{
  "train_examples": 195000,
  "horizontal_flip": false,
  "encoder_norm": "layernorm",
  "encoder_activation": "relu",
  "encoder_moe": "soft",
  "encoder_num_experts": 32,
  "encoder_width": 160,
  "decoder_layers": 6,
  "decoder_activation": "gelu",
  "decoder_head_dim": 32
}
Rows from block 2 of the image encoder, named by matrix and row number. Each number is 128 + 24 x the weight over its row's rms, rounded and kept within 0 to 255. All counts start at 0. Numbers have three digits each. After the name is the row's rms in percent of the matrix's.
# router: slot weights (encoder.blocks.2.mlp.router.weight, 64x160), inputs 0-159
router.0 098:117134121118156131086171138106114116137122097155138152126139173155124104134127114148130090116140150136149133118094172161132150164173128126164154160133134127130108139065149142132137127139091120149151112051116108115075126100132128122099090066092158114167116124146128140157096104083138099117126105145113118128131129120117149118121134121075098116113145166135102118119159115158180096111122160132157120159065124143168117150144147108129139108119133095126119115137107138085143153116148107
router.1 096:149165135119092128135102143155126160121111114090116155103134125160101130140146130146095137172147107161117136118177150125132140183096122133090136141132115120126115120134111136133152122109161094134109176160172121131173149151129130092133133115133142126127158123099129144081159104109044123137135114163167126100087148128154108129140125128093148094131131115116141122119107147114107116148099105153088111136112146144148145127161094137102104174163129130100143073107105091082167178140148118
router.2 103:105146082140157105141140125115149130118126109128151134148127137170127119109165090120092127118128120088132157122135116163134081126139150187176148111137130123138098133091123165149133095109099140087135143148122116130102144118152149118113090146133107099146163104093106112124115092122156122134166144144107072146147143085104107162149136157115146116111116094065168199121112118140128160128192140135141148139170115098126138145119182121138127123116087131162132118138108141104112149127129168
router.3 095:143129147127153130107135125103112128139122093120171179098107120137107152118106127120142125117112124121146126095108085165158129134137156173126126170119098110147136170159121115144110133090121085077107105115116127133148120114126175170123144139131102119107102188102173110114168150125140141108137192119116104175137125110094114136139130096141104130134117133078116176177115116135110104129096147120100091139149143154126117147131094172153105086087131133092165128149112130093093139147100119
router.4 094:166097123170130145133161063106134087163154109132098127136104149102136115113195140122125113120125161149100123146092138150140141096126123123170131143148100148109120149074130141155135125128118156143115100087157119137164115107123141092129079127095142094164128128126102151149140110134147157126179157144093115129139157144116125098120127143169158156113151119107101142108124138121105073146098125129141065178170133137136125189128097157117113128106152125142128124157115143144143151101133150
router.5 106:152112136146134117129094096106132117150110091158056105152149101131110103122183096147135123135169119111159175120130086115101150113101120120133147144133155136136149154120096150091140125117147144150130143109129109121153124137135071106127127137127097126143125145108109185149170157149170109142154157143121110123125097164115118098097100119135099127128107113136100092125123181115147139141140145102102119154121150147154129200147162161154109114110156107143148115162139095163085145133144177
router.6 094:156118086147162125092116138056115112169115079106151132083161130117084128147092089127146147135133122130150124127103143149154114128147150152116148159138103120155142091126136139151157138104128082167130124093128139079147107133135136122157157119146128080124143134106108155141105088161120125097106133097096113133159169097134139117135106072119153104146143098144094129149149159113129112112106122136140090117110116111100097166129109119096141116094178136107164118155134130113089131093172138
router.7 098:106155185147116119134124111077099132133131069126091091080157166139101135106165141122141133123103153110138128208134109148138123167196121122129154150092104110116093207151141129118141140151127106089131141118095129138110101120118109132098098110105128095122158124116113173157116134133159134106130150126121117120167151128140149112127089131156131113101127131101135091141111171161131130117130150142145110139151121174112090147149123134150132148118131155162158135153133125126127093142142091
router.8 097:168125152164157121116133161101121106114115099108170139132119129131130108150082146154170171101119135144133145094137107121119112126139118103120139142108137119168110128144130137144114125130143099160177091127109099172124146130145068115126121106082162098175130099080154153098093140107145138129149129107133132113117176151116113104141157098118129105095099129121099198082146145114166093129153182126154120136145131105136161135137120139095157136145172123091150107136119165121111135087138109
router.9 098:150174142121158142154088114127154090138106078114127128116137112156089102122115138109083163151124104157192134121145118126125139124146099100144085102133102048154133120104111122106151101121149138097122133122076157145154141169147126167143150139102137090170120120154128137121143154138140122136152093134144115139137100145111117122127158148137126132148136135099112147101171166160142112109122153151110117135139089173114098189144144102094118160091149103117123122129148167129110125136092161
router.10 102:137133112135116139113142148155136138126113197168072146097127113115130105100162132143138129176066060122121105149118116128132143090142168138141106160120136156121123070173142145150129062151155137139116126130153094130130137142138125152145094160117122112110134132096144171125109102115150113124103134120150167118135139145142118130119138109111126126114146108167142146111131147143112062147135166150135155179116158081110115142135121085123147137158106113139093092118097121144160148124111090
router.11 093:145164114113138110104176159112175125125135146084147109157093097089131124123146127100117091143116098133158092142098148160148166136124165083104099164132109107162135149103144120161168133157095133107113157141099123141104109133150110129129124073090146144106123090161141153158129121109139139180122111147114113141187123081173121133109134154097093096122109113157150110144121125112137134153117141143129123142110112084115142111171098151143109084134113141097110122108107086121155146132154155
router.12 103:155153143123107120166111083181155114135143106134124151124132155123159136134135097122145172104111125097113114121137147103134115132103113133122142101110176122089142087193115116119138126176164099122138156194176154121133115127132146167101105102116133159112149125158124137153155111095155131161109131114183112153139186168160127081090147131140088166115142156151144140138110136124126167112140140143112099135148103132143112130123112128111137142146121089111098147128136090131117127072147158
router.13 105:130145154139134095108106084124165082190128130161151147099111135110089141154121078057116123127141119114135146109170142125127146123101124125122107116150142109118148128163108128144105129113145081137108154144093148154158150182138137066133130144126177108109124134119123094187155160102164146121116157111131129149101106144131129126100141121117121135127135138147146151094105173136127116143132074110129139110108158087146135139101159153130142146177143118122112142111179117100165088110130125
router.14 100:120098103124151099119121164124168154115150102100152100166101119124139123134118115123115148118118134109133111125132085168136158138140135136143123143131126135136117118159139135091127115112140147182142117080114132151089151168120140143077098139142118132132096110139151095137106106124138089134102080061132154159152073167128145146148096148162124093167136136133122107133155178123125097180136108117114070082150143117140115118149158145131111188145126136161125098116138081131141153107099103
router.15 099:145118145061141115126162179140124109153166143082103136141123126093135088121095132088119139132118085100109131146123108138164108127114132104159119160113188119163096156127116123203104153111148113174123129103116165170128135102117120133078133187115110133156128116123131149162128105118087140116146143111123106142116099155126101135110157133134148128131169159149109151135138125093109083108118125145180141084123121129113125169145142142127118107168153096135130122135129142177107130151143136
router.16 099:145082126132160134081145149149169135112129143115113086130153135100130101128136136186124119137119148098136142152138113095071181134145169153108133120120139162125113141170112144122146137130158100150107139124142150142142100136167140148137143113171144101119116124122109144107106121127121191157131169145154132121170106122080150187132184156119122114124130112141123122142135110117154121150106126135116140147167138140145082123141159110076165164151161091148112138103079130106090095102145135
router.17 095:109145125121124108123132146112107130136125147107187098118130136131126110138106128129087115133141142110143095141093113148169122143166187145141076119155166137133128164104168169176108148138136151100132083091161098119110101080103104149109097119182149134150125156147132133119116132133105128122094127120155146124162126128132150145115144115102103089113131132105127151126145122099165085142160159094132127178095156156157098153194154089086106110129154120145159131140145131119109117103141099
router.18 096:110084146149140115135128135126126133156144119154135130165202146137150146157122124119158164141159112135131120118123117101145162114170168133128159130110093106154098110105169142130104183076163154131146084121102140128127175086150110121144120102113137091153157145154085159117162084101147091122129085116148118126115129086085118138136132122131118155104154165142130126115139159129169134130089125095103135149118109144127129115135100113155147112165138167168120154099113115080090152123125133
router.19 096:156136137092148111160156110131157129152125149127125134132183129134153141140131141123134142115130092167124149130148140114148133164116158125141167152131114158176124098143152181144119131106131082125141097112139083104137180105129099145131147158147092127137153121087191076118196136151121151107100127141154144131161131124121099128114107130122180098140108155144105152115151107115117130168090105169144122127098141130132147132107146185121133113116096100144119144093114122160060140114131128
router.20 101:120115155142141124143148099128108154195137131095119116152131120132146154111114135135163122124117188135128103082124145089157107122136159114109045107097117115151150119093114140101124163096157113142123174136104117127115124133114152111145121138111153121148121083091148108100160128167141155153113134120111159137102137108134094141159155115130136182157142077100116110149122140147087125139163110177178159099114134153146121139176127131168142155109135122109131123157140079124147106137103125
router.21 097:141111158153118110164143146145147133146147125128131074166187057114151178124152120142099166138159148126168134128141136119124109129109106097113105074108124130131132104156135159123133117146103119102184126096163155106095127148080136113119149140151170115109152115131117174134136117120148170096130173128124122157101106105121156128141148157156142151142104131136117150145134145128127105135141144140116104092123117163135106126119143130126122093090111160094115059171146181129142142142099111
router.22 107:114142126106077121116108106143147112134096131119084126170111119154136114147139144126135132143135147112075093165130122099102116127064145151149086145145129110089145128141130120147099120156195095086136128169108108087174098160101142128094139097149150136093141102116134117160136151118116113170089126130106151118078145114143108164127153112122152131136116145146178104141140133118153095145180129127149155134146119112142154112105109136125140195134148134128117137104099161156135104086110151
router.23 106:099118141101113142158155124120137098109168113094116100123121086128112094108178112110150115068136169124118131138123148120123109133120112130121099149111136129129108125141095123098100132116179135115107139179088142130152095100116118101155141110119149132125065086140093139125124132148144098166125124124130126157089156134155110120138113129149114120129090132150157158132099169150137116133136092166101190093112126139104172136144106128132194170115123091092101133159120164104138144170151124
router.24 106:151115117122135073124149147200141078127146123160087134148099108124085117092150108092142146146143131155157164141134122119137110145114106148114115125122163108152136121159137120155140111157144140116100115130136084120112125090123172123127143133112098083109090096120128118091158143132115133145156089105116149091133168103109077152084117148105123096103159117137112131137147076079126115139141101062118106155126141117102130137101165125152136140112114128107142166137109127131157103184114118
router.25 103:082099120099154116145092120155145074145144137099122112138114081121149138105123115084137115153136109168154133122117108141127071173134137129154097161146126132150115088127140157143097144083138095118107088160149123152137117152107119122120164108126119134140101153147148118122203106143111179134156141104158146104110135128116122127100147122118119081089123096119143125136112122142139148135140115128183126161140115116066144104151164104136148144144120109137148156152072133153173130132083114
router.26 103:157150096100126118124164142109156135114142111127109103130086114156152135143089148128133116163159162127115115143049151133154126088126178121097143133101195141129107151099112122094108126132129111153136120123169135146087104150140105113165141105133162143121161103150105165166159142074109133133095093191120124135122133124146171139093106136144114154167141150140150156132103108119109140153133095150137138140156148125143119144133156147088133163126157135160153146113083141122132158115100116
router.27 102:129140109157104167116100164122142082129168125112143136115152110151128149176132112100141134093125124122123108147128144088116139122099161136151111165119148097125154154085147124104120167122162104143135177117111113109115088151168070099117081140117139144119139089132114156131146137083106145116104111141138149112132096145125095163111112160119142202143175130163129128122121116119137148156083105106133109141163134096125115171139141154093123131089097090119140113146070133162130110118109121
router.28 101:123142120122175107100117117093160156067146143142133073163167165135117093147128095123152111106121112139152093133110137177122090136130170164149121135179154155139111141148115091107108153123100115080100121137142104133169092137109109162073130142092139108126145127139144118134123168108081105100153116138118112140128133122139107111119123154132096140141149122094085143135140122121124088127148155102123114133127106161146103132134125118081135156191183104164150123125119122166134123111126101
router.29 096:139139081121146069157103164134115175084147150152117104131143082125154146162173107101123146121096142132162122109102098109108144139151136133132122135098153092160158129132099146114107127134113135127114148105140120102161135139104109164098113119123167133124148125111164086147137151132104108137126149102108132137098158194101130108154185084071146103105126113089145107158135108147119113115096109125107167130128101170087130135140141117113125137111137097194136122119115104139159140145102118
router.30 103:112112161124144157143090145111085157122138136163125123109100172152118121126169117111153149122122099074126092098076107084155140135143088124103127107131123112134077145133122136153158101103114081117155160157133156125118076138104119113123119132137102119167081124186148112122168116150107169153080136153105120129103096089097128107135109101100177136133137152128075104117119099135141098143111170143097153106143121163148124116145115150171139133109113130108140131116116134157142153112125132
router.31 097:095150101116142051099125147119119131124162091137171146126115153162158106164160123143117109156135116162150128116092139131112105102133133099160087096103110101113095151086087140115191127127106130110096124147123157125108126093094134127115135077113139101155152101124178145134103109125158131102148109134134081106151115124133160156133084124112098144117129158154122135144121139119166105152120157126150130144119125181159093130137148104168118127090142086080133099141105146152131132118130112
router.32 099:176083110128119138104112095104144146110132111102121136117116141157113176090141111120057125151124137104160103159121177138152156155107115097082182132091108132161132128136131175130152141112104158169141099112114136174154104083155101123152134148100139140128136099136157169159142140124125135092099114104131118138121117152097135102122169134096107150139132162122107140136114163080114162153160135137156084154180136122160142117109119085117126109143110108117160133120122120091133134134134119
router.33 104:158166158120106133155120164112150106172135128133149144114123109167086134099126122093121139137160149154134122130126098121079112114154112101159111092135149131124113116176131134101159112123120166145116135126130105181165167136120094142072117145177122096145114104126132109133114122136083136135150170126137120148122134109134118119147135066145115112101125077132144108199141120174151127107156146149102100162108155116130115109105106137155125099159166097142126088129124145125079173121149136
router.34 099:142117138155148116123127130146102137085121152117110104141116069123159125137122116144120113127073093119102118136131153107136101124101151131134118112147133112127136143127126135106074166101171132124176127084152175134146120128136132129114095086150118133144135073142103125139108114120111119157125132084187190142108137173151100138116109096142115106156149126125105125184139092134111107127115099128168110137143117114170146145091138079116157139184095097137139133110115179091129150141132089
router.35 102:112117132110127090148081112093121140137142185168137146175158110104101161164162166111105122106159112126137134126154121098151119115116137118123137136099151127116101123116176138157094092102154092114102141119160097142158149157145132090113153118122140156116115094130093124082131144162123075115150133135160149101142116175096064157136106100147113151126153133135085147111102101093094129108144133176134105091168136114118123111120134127117129116114109115150112147132094122103076138109119105
router.36 104:107122080088102144133116103132114154133130142087128122085094092128105149101122135121123094116077118156130203108170133086103106175134126117111135111118142104079142084158110136125086136125144144125088161151123153134120141179107137128117109163163133066129115116132134124121152122113150119150147139099168145136092160100112121131118177168112115119160120130152098125140106134085114157134115124101164120133104122099108131135138097170121108128117120164160153101141123127158126108076120131
router.37 103:090118095141134112100132144141092163149111114103162145101140091166118128117131151127154125099129114121092130136143168147073139129131115088128135153139133108178120137156107134116136127097133136130129159156164134141100098168105143094181080085122149085154138086134102140170145139075168092148171135133145131118116143128156155088127151169129131151130170127130132110167163164111149102116150144134157178129138152138131095149104111116094137126136138109100110144107113127134142145112165080
router.38 101:159152115121130088118079126122082137134119119122125088165139076141138128105106117085094155137144102103132124095159131108126122157118124160135100142110082129140076097146185161157110137125104104095112154145157119108116147127182131113156102152147097097100076134091126157113114117153081115133155141104116180124072127119142112154169117094170112118136106127116137126125142151119090154103117136128075148156125125160145120089119166127131157158138143118146113136119143106146145117116137146
router.39 104:175140110126123111120104131136155141169146144110104124139150096157111111152171119114089162151149114135147165158169108076114119135094123168068102075123077138161132140145137128124096134129139118138110101164152136160113124172146119149121121129130104144073129170086137139125120097155118133166125099142115139105097132118129090136097101104110140126098152120086127114141116142108146135139097134134170145151144124121105132110123117131129164125165104162122085137141182175159146147099114083
router.40 106:094107136168172134145124134117145095123134115122133153159154132148089119137119150112140146123107102137158161138156135126104115106085185152127124128114078126124118135153128149098114118151160144154125137129147149093130124148156142054113129111179080109083147095163136122130127119107112139093163118160119169155093142149099112096128154105138135120129148098153145142092127149090130134100160128119101165182128156129113121133104111154140079185133142143077148094125132149148117118144098153
router.41 106:128135117140160126117141137119111114150173129161144103156121145197112113150177124111131159141065116110133123142177122159093095133144146155172115109105150141128115122147113127158110123130144156129135130143173077084150148129157123153119120121152165119136138132110140143117174085116101152158115131125154098151114103149076114150110114085126120126122102104097089123113150133112104112128084094123118156156114177096113124082143158131133103093141124184135146140098137143119100098108095112
router.42 093:154161117134105113136168149134144146089148067115117150108120101164118109163113102156143085095165151088142113168092141126147128129111158084136140141146084096114109143095121157141106147110106131132149147127122073118139112139167151151109113089120150120175132177152118163155085139134118142079190158122128129163164125121134170109116138133111101147161132092111105131122152148143138080150129165132118129153136176145112121154126139126127116140109124156123135123184114153126153147130131124
router.43 087:128167156147140100134175096101125121138114121107139138102128160150090135134122092124151091144161109159129099102088100185141116151112128167124163187147128139145105138122148122156134111114112129136149108064133157124127095133182138142131065075130153105136142133141121179120103128127111161140134109105117112130147121125126142129176147085100114138142120153129086179136189092127173143135129169157145123129098125122159154135142136111123125094125145130085101120150115150132132108125100120
router.44 107:112121106134114147126121166136083106126155127119101147104132168154139112117128157086114084139111116110113144130164117089119137151078148113094138138108158123100105115147152108103138112142124134107134119134175157152119164140096126119140103104090087127085122088085106088096154135167120154131105140133141143152074123146109159132097141105136101145171105105119142150128119174139135069092136130116121125132118074090156150104137113081081179117160147171122139123123109123156118148114127126
router.45 099:125141094111111119142157133094107115124113139117136144108136132108097064105105102136144136191118117119155117148149108132124129147136104126127120108107114107173125104159125122083078112111123153134142128130200130129162158204107135121097100112086115132096147145145186135111090093107123152104120123135127185128150149133070114135129131127125119166107141167132152144129133111145134110162163107105153160149136137140157150134157123129127170137153133103130144151117088123117069106120128164
router.46 089:114103158113100119140132112109130129127163111130118143166111122124117126123166100092136110144158090171108122119095116162165140137148143114162118101124158108156167110142132114155117115130136125117102117122130139137070124105139100162093140121137126138162133141105169067124131126124113183092171112136128132139120132136148081170105150137127135130163108137159167121119146125115056075151126160127149122124165164182100118144143142151105135115187141166129180148134116135088117096112146124
router.47 093:118099121105159147107166085129147097136153098103111100097148146109104124129137106124112119109141113110125105156113109118144161111194122133124160141127149107137194153088115127145155122128109112162107127049134131143094141078148123090131154158114098108129128147125134127166184143164132125113147143152114117145118110143106132118107082115148175153146131118137105129136164129135073128152126177135145121139085110157113127156146126197120094129111152118092126115163094119120118129135110117
router.48 097:138152133112119140125096130110115163164162099127100175139156114182113130100128130144143114127154098116123121143157166138085121138144116136161092162142126120110173139177153161140125157158133128116154147126166107152110124094137147095138126124150142145126119166159097137096126130107113081106109110125098146171130129131077142163160146109089134112179128144111102127124080123103119071125122136131165132147106081171129126123147136155130136125181142108141091173182129153113137119110143154
router.49 105:124139120119132108185176160106123121135127145153097097135115169119184151108141110148119144115119064140135116097151117098163134131153107155129113140159159113138150152097084150156150094140120131106128131120123072152111118118109157155065130104165136126124092165147147125142122121125139124049135109177134089119095096112122117111101131141172121098143161122139141119155122098097127084136115131146140136136125117133124126105095130123166187083116113117163113129134112104139154128130111152
router.50 102:152092139142147113184134114125130161133140135136097140139160123166134155108153108124155107102121088118124152150104110098066100122141122120099123154088094135131087134068135096121105144161161113093115119121112125107167137147134106072105124135118112191164118137134117165138098156135116085129144130127106118140170112142138129128137150137139126126099074090117141087095121087127112115131128108120130083126078118122160130134113112078104130126083148116111115125101131146110156141115167081
router.51 105:150107147129144128112109142100130133111181155115152143149103143149143162145126115128146136105185128118126100185111158155068121144128141134106110138119150109151083104097103140093080139161157132115100150165156111114127132116102153078151103096132159180133166164072103162110131155107095090143138131165141187129113123137131102113119121150136145137160146124175130145117117125154140134108105168150127097144163080118152117136123155096143121160116137127138114110089126130149135121141149108
router.52 102:141178092173166108137140118124121075075124158168137098135130154177138142113140138147159138147170142146128163143162167103109089122164169150118082132114116093158094163142158141124132125110082141147146174122115096111095092125126124085100114107130154138168108163144097150117124123085112117133111173123140129138148150128154162147139120099122143109144128139144109129095155120146141117135099147101123101150143098111144176112113135111123150125112107101096116113153128118147093137179150123
router.53 107:121146130128142146096161092124135142111130139127169155143104065151115106122133121118149135163128139129144119169131156120135149166108088145153119131147142121073121123079133189108122100115140117124115131161130124097109087155168148100153105119135186113131158111085123118135121117095126107107126139116102107168114166156159116149085105131121114146093185144098136120127116149116179100154117148129118104165125130139123164102144174084133119142144141147091108140140096139111078128147176118
router.54 099:106092130121122126142156160143131149159138132098132140116144164111132149139132138115132127127109130143150128094105121116128138151139125126156153071131113150148166083105145133172128126132120110140141136093114137156134168106146118132120197169148102114130076127124196138115190140183138144146125134126131102080160119130146108131156133141160168111133108147117103126138151106144105126143147161127156111109111184117107165152160114183155123125123117106118128117152172131131116103197080156
router.55 087:126148160116101124133141158137111159127128131106182114151142140136124182123170115110141130111101147141146097070147092116129088120145144154109109136148114123138157115142117159162147093163122178135112129070123135144157137128110112129119179167140091100147100153101181148132149069137102137136167115096132146140130106118111127165142129146125125125123118115116169118125109125127115106124125146156133095083160150128072160139122123152167168088109137130109145156118174172156138091126107147
router.56 101:111145148078160172116136106174103141105120112178168108151086107110141114098122090140118168129111134137148174152141177145149120128121177122137138131101114124112120160186134142113125121120109134111095123128144081108128123156141133163103115114104132126124092128154131111127155096110099103103129091118104080117094103140142104139177117119138158083091125136111159125116113117149140113112150182129168117088103154126136097140137173119115129077125131152106118123084091134130125106096114145
router.57 098:098122142114120141099159123137113103096141109128105118160116132168136159154152136151146138141137115134140122148136185101139099144112138149145072119152129121104075134166154071130138167147104139116124122126094124107092112121122115121160114138125133107097135183133138076173089099134145097143171141109084121134156146154104118137154119150102120081099129152097143168143170135135142107150086129154095126144125169115133122114155143133129097077114153088157184120150093142117149120117134120
router.58 106:157137140161183144108114138125149136098123114115121150099155102126150149169103134155138140194133176148144133141184128162151113155090128131134137121122105117104120108167136139144130151146111135125117143130151140148128104143105132128131070146152117118164070121151116144109096164125118144155111125160094114138086186159110120136116121119088118191142114156138171105148126160119178115104156108145140163151124128117115108129135114103124163110117117134165139154113070152124138127121157074
router.59 087:093162134108099171113122122089141142113149109154097170143153104134116139123113161126128164116133139144117116088112160140133122121162155151128071098153123135102098122134126148176143106150107113182140107080133113144150120139114135161144118078119132143123126097124109171092131138085100083152130154118083166142093157122101126137108141126119097104116105132140077119129113127157178120104111111122097194132125137124160110124164180106086143138145104128118110118106145102138143101114160104
router.60 096:142103166102150122168116194090119160081141142128155120096135103125133114110135152157123101119107132156133079169122102135120071140139137159136121145131113145147173088160115126140152136092098084153128127101109125123144151121131118121148172154129128133096114101130116158104162129163168141148155120121100136091107132120165109129115169106128142158127161147121134161145114112138122075140117095096158112108137093123148105133127186185137086106117104105118145164112135131127097101159112133
router.61 106:151131105095166118104105170107158134097110120113129119111111165145107085141138173142198160139159106137121145143107168087111139146146114111115133134156124094133159129122169155166103121095142120091102108146117114124157124164134103125070107119127129126109126129143161119146125098096150160147125128130143127167148096128061130149152123121154136135127145139136171168135129161117118176102100120133120105133117191165150147107140116087106135087143150159123141167113157120128155106132165121
router.62 105:094129102103111096139095175149096148101134117141124111148160148134174146142147138166123115140123108144167104104113099130125124124145160132122096124159131096124182179127066143175082130113096138116119149137085078119111145155114089130113125149145086132116080134096097119117119120133100159133122125085156110114154134103124116144160114155146118092142128121115093156129144111124125127141146138130140120100148173158086175142163113115146142097101160094142106090104174155123123107127112122
router.63 102:123098119102101132098112090117121127115126117158141142170141125158119166112101137151135161097105150131104122140123072091126151181088138148102120120094093132131145126132139133146106124162135158130122151178148132108163121175144131087152091105094169152125150104104059134147130138143115060097127097175173139114137134124150156156148124155087109123159126114147120140127109139166145127105125128160100106167122150124176139094112125152101156137132136142122115130144125101152160109145159133